config = dict(
    image_size=24,
    hidden_act='relu',
    avg_pool_shortcut=False,
    head_dropout=0.1,
    muon_scale='original',
    learning_rate=0.011,
    lr_schedule='cosine',
    weight_decay=0.07,
)
Rows from block 2, named by matrix and row number. Rows with one number belong to one channel. Each number is 500 + 40 x the weight over its row's rms, rounded and kept within 0 to 999. All counts start at 0. Numbers have three digits each. After the name is the row's rms in percent of the matrix's.
# convs0: first 3x3 conv, stride 2 (model.blocks.2.convs.0.weight, 96x48x3x3, standardized in use), inputs 28-34, a 3x3 kernel for each
# convs1: second 3x3 conv (model.blocks.2.convs.1.weight, 96x96x3x3, standardized in use, transposed), outputs 28-34, a 3x3 kernel for each
convs0.13 105:479460482546501526589557525435493489480497534512493550410486523489537516498511581541493532521515535508518512422452521457492521489514507477506524420519512490466528480495505520486518537543541
convs1.13 087:468459500542481495529512471500442531498532505341520480493484541540494497561553457528499474467474467457546517482497482532484437533519459518508492459520515476515537516475490459504543447474544
convs0.14 094:449502464459453502500456484565562569556556594559498507465472468511495507536544548576562528555525560533553548451480483449498432431474479456487535490498473519501496555566499580563537511519524
convs1.14 109:503541513484499527519525571541474486563605513511501516504520545494449442500554509483521512475483498503475488498533458532509457585533508499454525523507591499467502527486558534473568532484485
convs0.15 103:474491450495515508494514586532479498514507501500578581507468416551510517547503502491500467471564532451527518469476508481467561500509515445471478400492499438470525469444442420476543424511558
convs1.15 092:392424552545480447509466448388607488539493409596516548424476429529502521539461540468519510481553548539484524504497554493550540483489457590532530535497497463554493462428502531515472471513486
convs0.16 111:543481514524515526494478453408472495511526528464474452480510484530573523505516566482438497477521543479495515457534496560603591540523493458518480497520516507506492557519490501518470482483507
convs1.16 083:483493516550513478494518500488505537518557515496506533549472524530509540553513512560453509500552573450520505555490484576516475504493463604422552490497506483533484530494506510541508450529602
convs0.17 090:542555437558560497571545523480456451498502449517543512525518443548502447526551520456458478509467490549560519491460463508438472515467514467401483470422469479528584425477505472497500479487531
convs1.17 107:425502510487519466602519451472515477580501520434470557471446456495449426468487520532501501504469476487450507568567450540555480498514397545510511479502493469532567515463490451536529484496601
convs0.18 102:547534447507540496493497480442522514490529510494501487512483529592517500505501473521467487510510484448549515436485505511554577554546562485438431470501429467406460491441477446500496505514530
convs1.18 099:501485552514535498498512474519538486513526508476485486481449489487498473535518515548475545527572509505533548495491418521484473499506492505555559527512489543504495553523494532483513512485536
convs0.19 110:428484533479510568561497533475488427510555492499523482493505535440446519470494504516499515509497531483474473466490475570540480582533458546515483467504546505455506472490481470496491482473552
convs1.19 085:491516457532570453456481453493454566432565476472482461539488457421486466504498457493448528499532441558572485548508553554514562515568562559530526515492529530496531492488539484464560507478513
convs0.20 115:538501519512517539510520549513492507525517499529488435438522517518551579524493541502521458502539544526446489442437414441489474423458415500508561516501490515485451524436385600506483535557582
convs1.20 100:537490531512523456527517498573521565590542476479531493480504545523526487493551479481472535482471534562508524541530549514566537514511525500492474468510481505470531541433518516526493525511519
convs0.21 093:532485442522505500509504472512470482551457465487494463494465469516487503478516460528502473531489434551448426509457485486474480449507531474505451490539533492473515508518454513467510478513522
convs1.21 117:466549433490458442515438439511484373521412448508509487445464505513527525520508504490485494472472473507537492486531403491505359500453363481520464437462465472513505479534509483531460522493522
convs0.22 092:518503522538500512506423510511446496501521505430468479545564537527508499500473455551534525508511505473462463531479456487511473491517500502415499434457472512484487515570552551552624468522547
convs1.22 098:477524509510536482515502507516518542502512504524412528416527568488543515514534531488512559508452459484551475494509432466488515489533457461521466489482521421447461481532536496493517474481495
convs0.23 095:455482505520520501461466489462476464498437473459454521507494526527494479534446481503469514512498469535526544541560514507508504496461462474506587494529594590550600542530522482459472482497485
convs1.23 096:450509549485486621554428472418372515519483587463463580509511539435457572383500555524546480468525491493489463501518485494539500493456489458486549476538462537410552468506463529522507505509532
convs0.24 094:428482519480473515533505518504501501465463450471520431516547494491510437462490484531568582476498457529521481555518475459469428491484391538473526400504488554521445530521527545517512501429512
convs1.24 081:451552531468469500512507548480529524484539551488514452464540472467492377489542505410564572538532529459482526541495464541451437497488432468493513514577566446469399471497559491466549510505578
convs0.25 078:530528535525481492476478521492496522464531537462493455540501491511460497460449506489463511482493521505486530499507517430501483446487501400348492392493557380513609518526560513537495574588532
convs1.25 107:472493551532430466521443396433553545561567541510488467478419492502519493509475479479545460389558517508488549567518427523490434514480452550490505457477491507466490465480547471496526469493482
convs0.26 127:551533498459534525476518467443488504465545561479535516467479486482512432485521490525467453530474496475509515463493514517514507544522473491398465517529484504541520490505540483521508469520505
convs1.26 078:421550548517498475497489557560504393537528452461450433458503454466441390539500539559455492491506538425514477597502478489468484464518433480452412519433529509457487447460486494602470485547506
convs0.27 091:493468520492485553615510560449497518493499537530486519445458469504413527587481586514457462519488536555533507461435413517483415512500500516470462581469481575354428463457488437473473551516513
convs1.27 102:507538504460475465554424617548366550376525457583583492519474455524442455505483456572517504526523493527543575481486509504522533497564514520482532506410431490481568469499485528486475507545441
convs0.28 117:514484442512447496548500559473503426492519473522494491535502477473503507527538482492517482491531489524519456448463468509526450460521488576492489523479536519474556492546548462533476435482444
convs1.28 098:460481471450527478433539555499360398519426487524500547455494516480539552527530521480502486488584423473507454492558550487513476495519439475498534435505475544472463491420469493487548510500492
convs0.29 107:478537479531512476505468493500505539493499506489497523438530503474529548426486545532487502505515524501447463521447449452471517371502565512529480562517456488525472488583520555565498575576485
convs1.29 106:504472582599438425478548474457541545546477490470572525472522514526486553545499487546414571508446498474439535536591474521533484524551509444496586442585542487438464518484477520496509453539530
convs0.30 086:470452528540450523531470473497532460499496478451502484528524495433479542469447522448562572503542560463499493500468484496433461452451511555534516546481540534581520526505464508522578512517513
convs1.30 121:544542473520480474511511472487481471475486512465480558463538651469448552490444538506485521525456466502477504499559466478537496507564512523512519494450507581499517527479464521503438440474508
convs0.31 108:519507512517420508557539479450491445456507455442463536530498517508399487481416407533513488499506518473514505477489537466408507493431517536622570509538520490403479446502512506491551574483557
convs1.31 100:509520490521506506496547513515518497466502539541472472523551482523488440505483510508528458479477524474566459538548438532487462505516480481489597489498499462422454464486529508519493525531514
convs0.32 096:450488486463525465478492509498470520484514523457539518412439483424523461432500495508447510493495509466471491470452464474560507515513498376444436477504536474495679528504534500509484443531484
convs1.32 102:476477570475477546535446507436540588592505442400460489489407458502486631489548484486566519487557527566460510493489486509485492471488517494445508466493472503500501507483491536471553487491514
convs0.33 096:453501496502494512532528507572493533560498497473481462517438506561472526578568468509492535542499473500486530509489479436530524460540529598501439499450495494481458489518529463445524500553537
convs1.33 105:491578529520490440538529511511439462562457474549594504457421455497462487469467571491504530462561485547470499501467468530516529470512418554491519545473448439496574501493482493472518485500480
convs0.34 078:498475469507506533499494527499505490506487511486462519418455517493534579521440530464476478522497518485524486557537484508526482489520521448464594459536573446536561510490485494482508549566485
convs1.34 107:473496553499415491486531491473572491477451507476499561552492421523429571525518496453490470479572547501540491522481465516464446498443426513493554480533473460513551444447570472479504485500522
convs0.35 097:514513525456497562501494550476474497492533481485491521450489514462466470485436541518493510540523499507478476464448433507455400495474480598553533507482504518502516554484516473467455476486485
convs1.35 105:532480546506489580523496431424551531468526494479396421487553520433514554490518515479532501506550441472496530546520480493454440516475456517473467537529449464437425480470436484483525483450548
convs0.36 096:493483483484506490567553507523507519515515510534482508505431444522480524548553570465477479468522540491504500524470494535484561534493553538470411549516429538483513529497537481492481424483467
convs1.36 139:532506484493443415579533569490547460501469483487556553450460492506477511424531418504433479492461468555576531501488435549507478511495513469519471420431494459451500485524450488489480464504516
convs0.37 085:446437407502505440519541508467515463530519465546498484406389453506477484592500460480491525514526470556530403500531514475476491498436414524505518496567507564595554494536496450453492490480468
convs1.37 098:477469494528475505529502428540607469515397462528530617480473511478554429469431461527499456507539457561519448487524429500488414525508407479558446497503436541542534480473460500522552513484572
convs0.38 104:468492426528516500491501461499472481521486494463482450473488511520493582527515519522468489462454508435492475441456541460427514470456517525488474478447466584588464537442466620484484530481514
convs1.38 091:457486488554454496476449549485511558657444474488504499488407467443479509500529499501420522513564503514460568519495510480505474509490474558519528529517592505439491562459510517527493534477548
convs0.39 087:501512559588574522508468559460554514500530506477480514444502548492537508516475480460501588530543516502492484488505511536520468503494444536513518513491515521515430536486551506454529468500566
convs1.39 102:487527491482516515535446451387520501482618479501407459483520606513453524493512554486505496502438520555454562549539455523502415494478436559459479588459522498536524546469489494449509455456569
convs0.40 103:491555494528527522483512473536530450518536488532473497577486462492500494455412526490512483440541501499498522469444522528479478500410469490562507525501515460477487574509483469541477483537468
convs1.40 094:517547480514438437459528535518479446539485469540532503478439461453495452539477571491499444525469495434549465497509448529498460499470411530526447497511527487527444471526486538527451507467471
convs0.41 096:513476532516545545514542457571494509550508459507509501437512548447508560522547510469452573486526511471513535414514550499515518505509464465525520533549547499536547503490419447423486472474457
convs1.41 092:452528539532444548535472462519448494522470450348588408457507557464456540527480535465505531480421573503459524576517488539484397542537499541430451467551528432505516502489504505514483476471491
convs0.42 100:485500520538531538490449534438552564579523480549516436416412535427472546484513530427443500516488543547533513543484492571514470509473412462545595548471495503480433436427528403407455540476507
convs1.42 087:542519463497476594545479477552477510410533526453431467584497563440474443495484510512545519497504555507495614578545435517494426472507494549473534523528536536552528497503541432511558475529601
convs0.43 099:490493444574442442539519460515515476532479476490487470583542411501533481508511488515496441537491498557491483449486432491498510509522520516530494503512552476528575416442502499551508567548546
convs1.43 097:437507399474544546560474506465416509621484523532447504489471521428466505438534531554480482469536430469509457542514419545468429493493412471501542479547417531456512487482489473575490456504510
convs0.44 099:471477469501519500499505466411477479499482516471536548499439433539473452531522522488460471494456450515478422557522469550584518526511545519465559504504517359473454488472520507515593491450509
convs1.44 087:481530490539584563518489507526506475487541574493515491477504472465512441496468558530524491538529468516525474555495470546519503519459451530504530517564527475462551508501515460502563447490538
convs0.45 109:546583475505459459528521553577488467474490460469516535513529531487478468522474465555563490526535486516431443424516517473474498487506480498532523501428432538509409536521517489548494512499481
convs1.45 115:546550515510445579475471480520471514425553527517402571581534545499495501500475543480543474512458521465481508556534488500534497495509440527478566496617533451467455497502479515556496471466521
convs0.46 090:502534451518522481522459514527559559522481493479465476483482552510494469578543449522575523550539467532515507511517470497505474551536526405473473485511501469511597505558543391463489483546537
convs1.46 093:541525448511525491562531467453479464527485513451533582470472510459461497478534446459520418557502391572495475559488469543516456509480456526543488476452499537423562544554501573501501477530498
convs0.47 141:485433460494466486525515542479512461517518510496408438515495449568544498523522467549572577494527554558509516472514566522509541489514530523510595483531600416491557455503586507485545537564470
convs1.47 115:496502517476546478477526423522518505491472504472545560441489482459564542454544553469499530448500455508484508519510452545506474548536482434507504520517515540528497524508513524448481576492512
convs0.48 092:549536482557486479608520522516513494492520470510511449510549623584560520559445451544539514489507480507446479480467519510534521492513537583492463486486502517523446543462581549494572519490528
convs1.48 100:461488523485423466453452487487520551479436497464490489461454463443483536544509461520473545488503499476510514558528482507461481584498473507528462501533480397446537505587576541461469491452505
convs0.49 106:457483504536473495431474473449490537463538511500492530523504537525483527516478493465465465478485484454489425446543538492497470536472511421520435513535424528468450497474490471505564506608554
convs1.49 095:474465545554493528570503499472535446534525502531405480517552637457531505555531460524423544472538515479442493545533506512495484550534517459507530526478519509508461470446510478524490480480455
convs0.50 101:469483582530503563551558594514501478500522521439490494481450514502496516539524509444438478490484502539546463526511487501445455578439533481469427554511444555495418478498500542513450546538558
convs1.50 086:528521446556498505490460561460598534493478479485566440461514500485532495533536496614486453489504569524512485505437439515501443504521506542441445465472530489484477500462454558510522509536513
convs0.51 098:500445494517468492487490474474527530480501539520493527518520519480447513504449532498488535487490533492488519494522544558518478547525494514516489485468467471464487457494447454494550436473556
convs1.51 081:447530571487435514552431517505545390507526492537469503506579557512465548519498461479409672547449496537523489542487428524447474485488473504449457516533529474428488522491521500472511498451542
convs0.52 100:515532538486480522504486482503531492497495497454505483450472472434387502457482478521532529519527473545470513525461490461426463497500482532542420521466456460517512511597544526560608497429469
convs1.52 132:501425547480457481537486560442538561542603434496563456462429482547462552514556461485536533485517523444543568520450440539470496510515545429470459424523504605492521488488540505437567515488509
convs0.53 096:481553516547543459467450450564478588500476506498499505496536476562512514509499519500587533526573514525482450544508521557477482482486485477488477506419490474455475426487491481528543548524571
convs1.53 097:475455551515466486530570490493536491543520522535520470454488480489462487551457485476498478562459495561539441562518453536531501538512483459615459472441478472517475530512512562471472544493539
convs0.54 088:489483482500471513497508554512467500486493498500594548497461507503459492492472543489474402512508440502451499538492498498470542467496563528490458534470453490482561458393434499467447505441384
convs1.54 119:496532525521443548541440530428536456477530436588556491527423519541502500469490545490457489434452535482524552469513397505546388474489348457513473493501490474623516447495461527551462455545490
convs0.55 080:522504471502480438494529489569503491503467496588528525550561530480509525510522480518518545488541505558592563509531533493495524414494492539441458546510488546500493428472534538518607538523551
convs1.55 083:480496565528533496516481443502472495533521589462560421480477405539496529551517528503501539614524574482483502521542496529483546566545531505578546493580525457478542541513506579509499517580511
convs0.56 103:493453520458427496455476492468492513435480528412512564543452578569515542541517516534519515564506443515506469459480541450430488483489512444494440501447468484511427506485539519518523441500512
convs1.56 080:474570459491508518495522553550503552508540388529592497396453516496504527530556516581522530526476463537460492481512456557549477479494445462474537463491463495477486519501459523520499524571511
convs0.57 110:504501568573502508551489475471469461517470504485430490488509557468502482515531492493528545518458491469472500460464486517536520503544555472441431459446468462445474459515532438484581550513556
convs1.57 101:527488501495499511500486525472442510556479513537510587449465581431526505467560521426474477496444549439467521485497484495512497471510497447496486523477481493467493495489442511495475449539440
convs0.58 083:514511518399504492456517496512504577451436526509506512527548494465520502465515534477514535452445517483501520469481513471522537439483513476467471432453441444444502511501497492503514484525510
convs1.58 105:420466520501457499509453526519504532546483533547444520445492532469555544483489495448481512474485542466469483518566433539564461526546440493511490440512500518495519538492531524475477486492434
convs0.59 102:422483482484500532493556531507499493503508567524517552441442512479477513499483520490505511437498525469448488450428482493462489500499487554509420593570526442503541544510515511509520498525502
convs1.59 085:468519452520479564552523524516431575521524560528431474528557550512451452515562450491492490500502513479512465560539469543597469508565462459522498433518555475478526540481439555488455549508472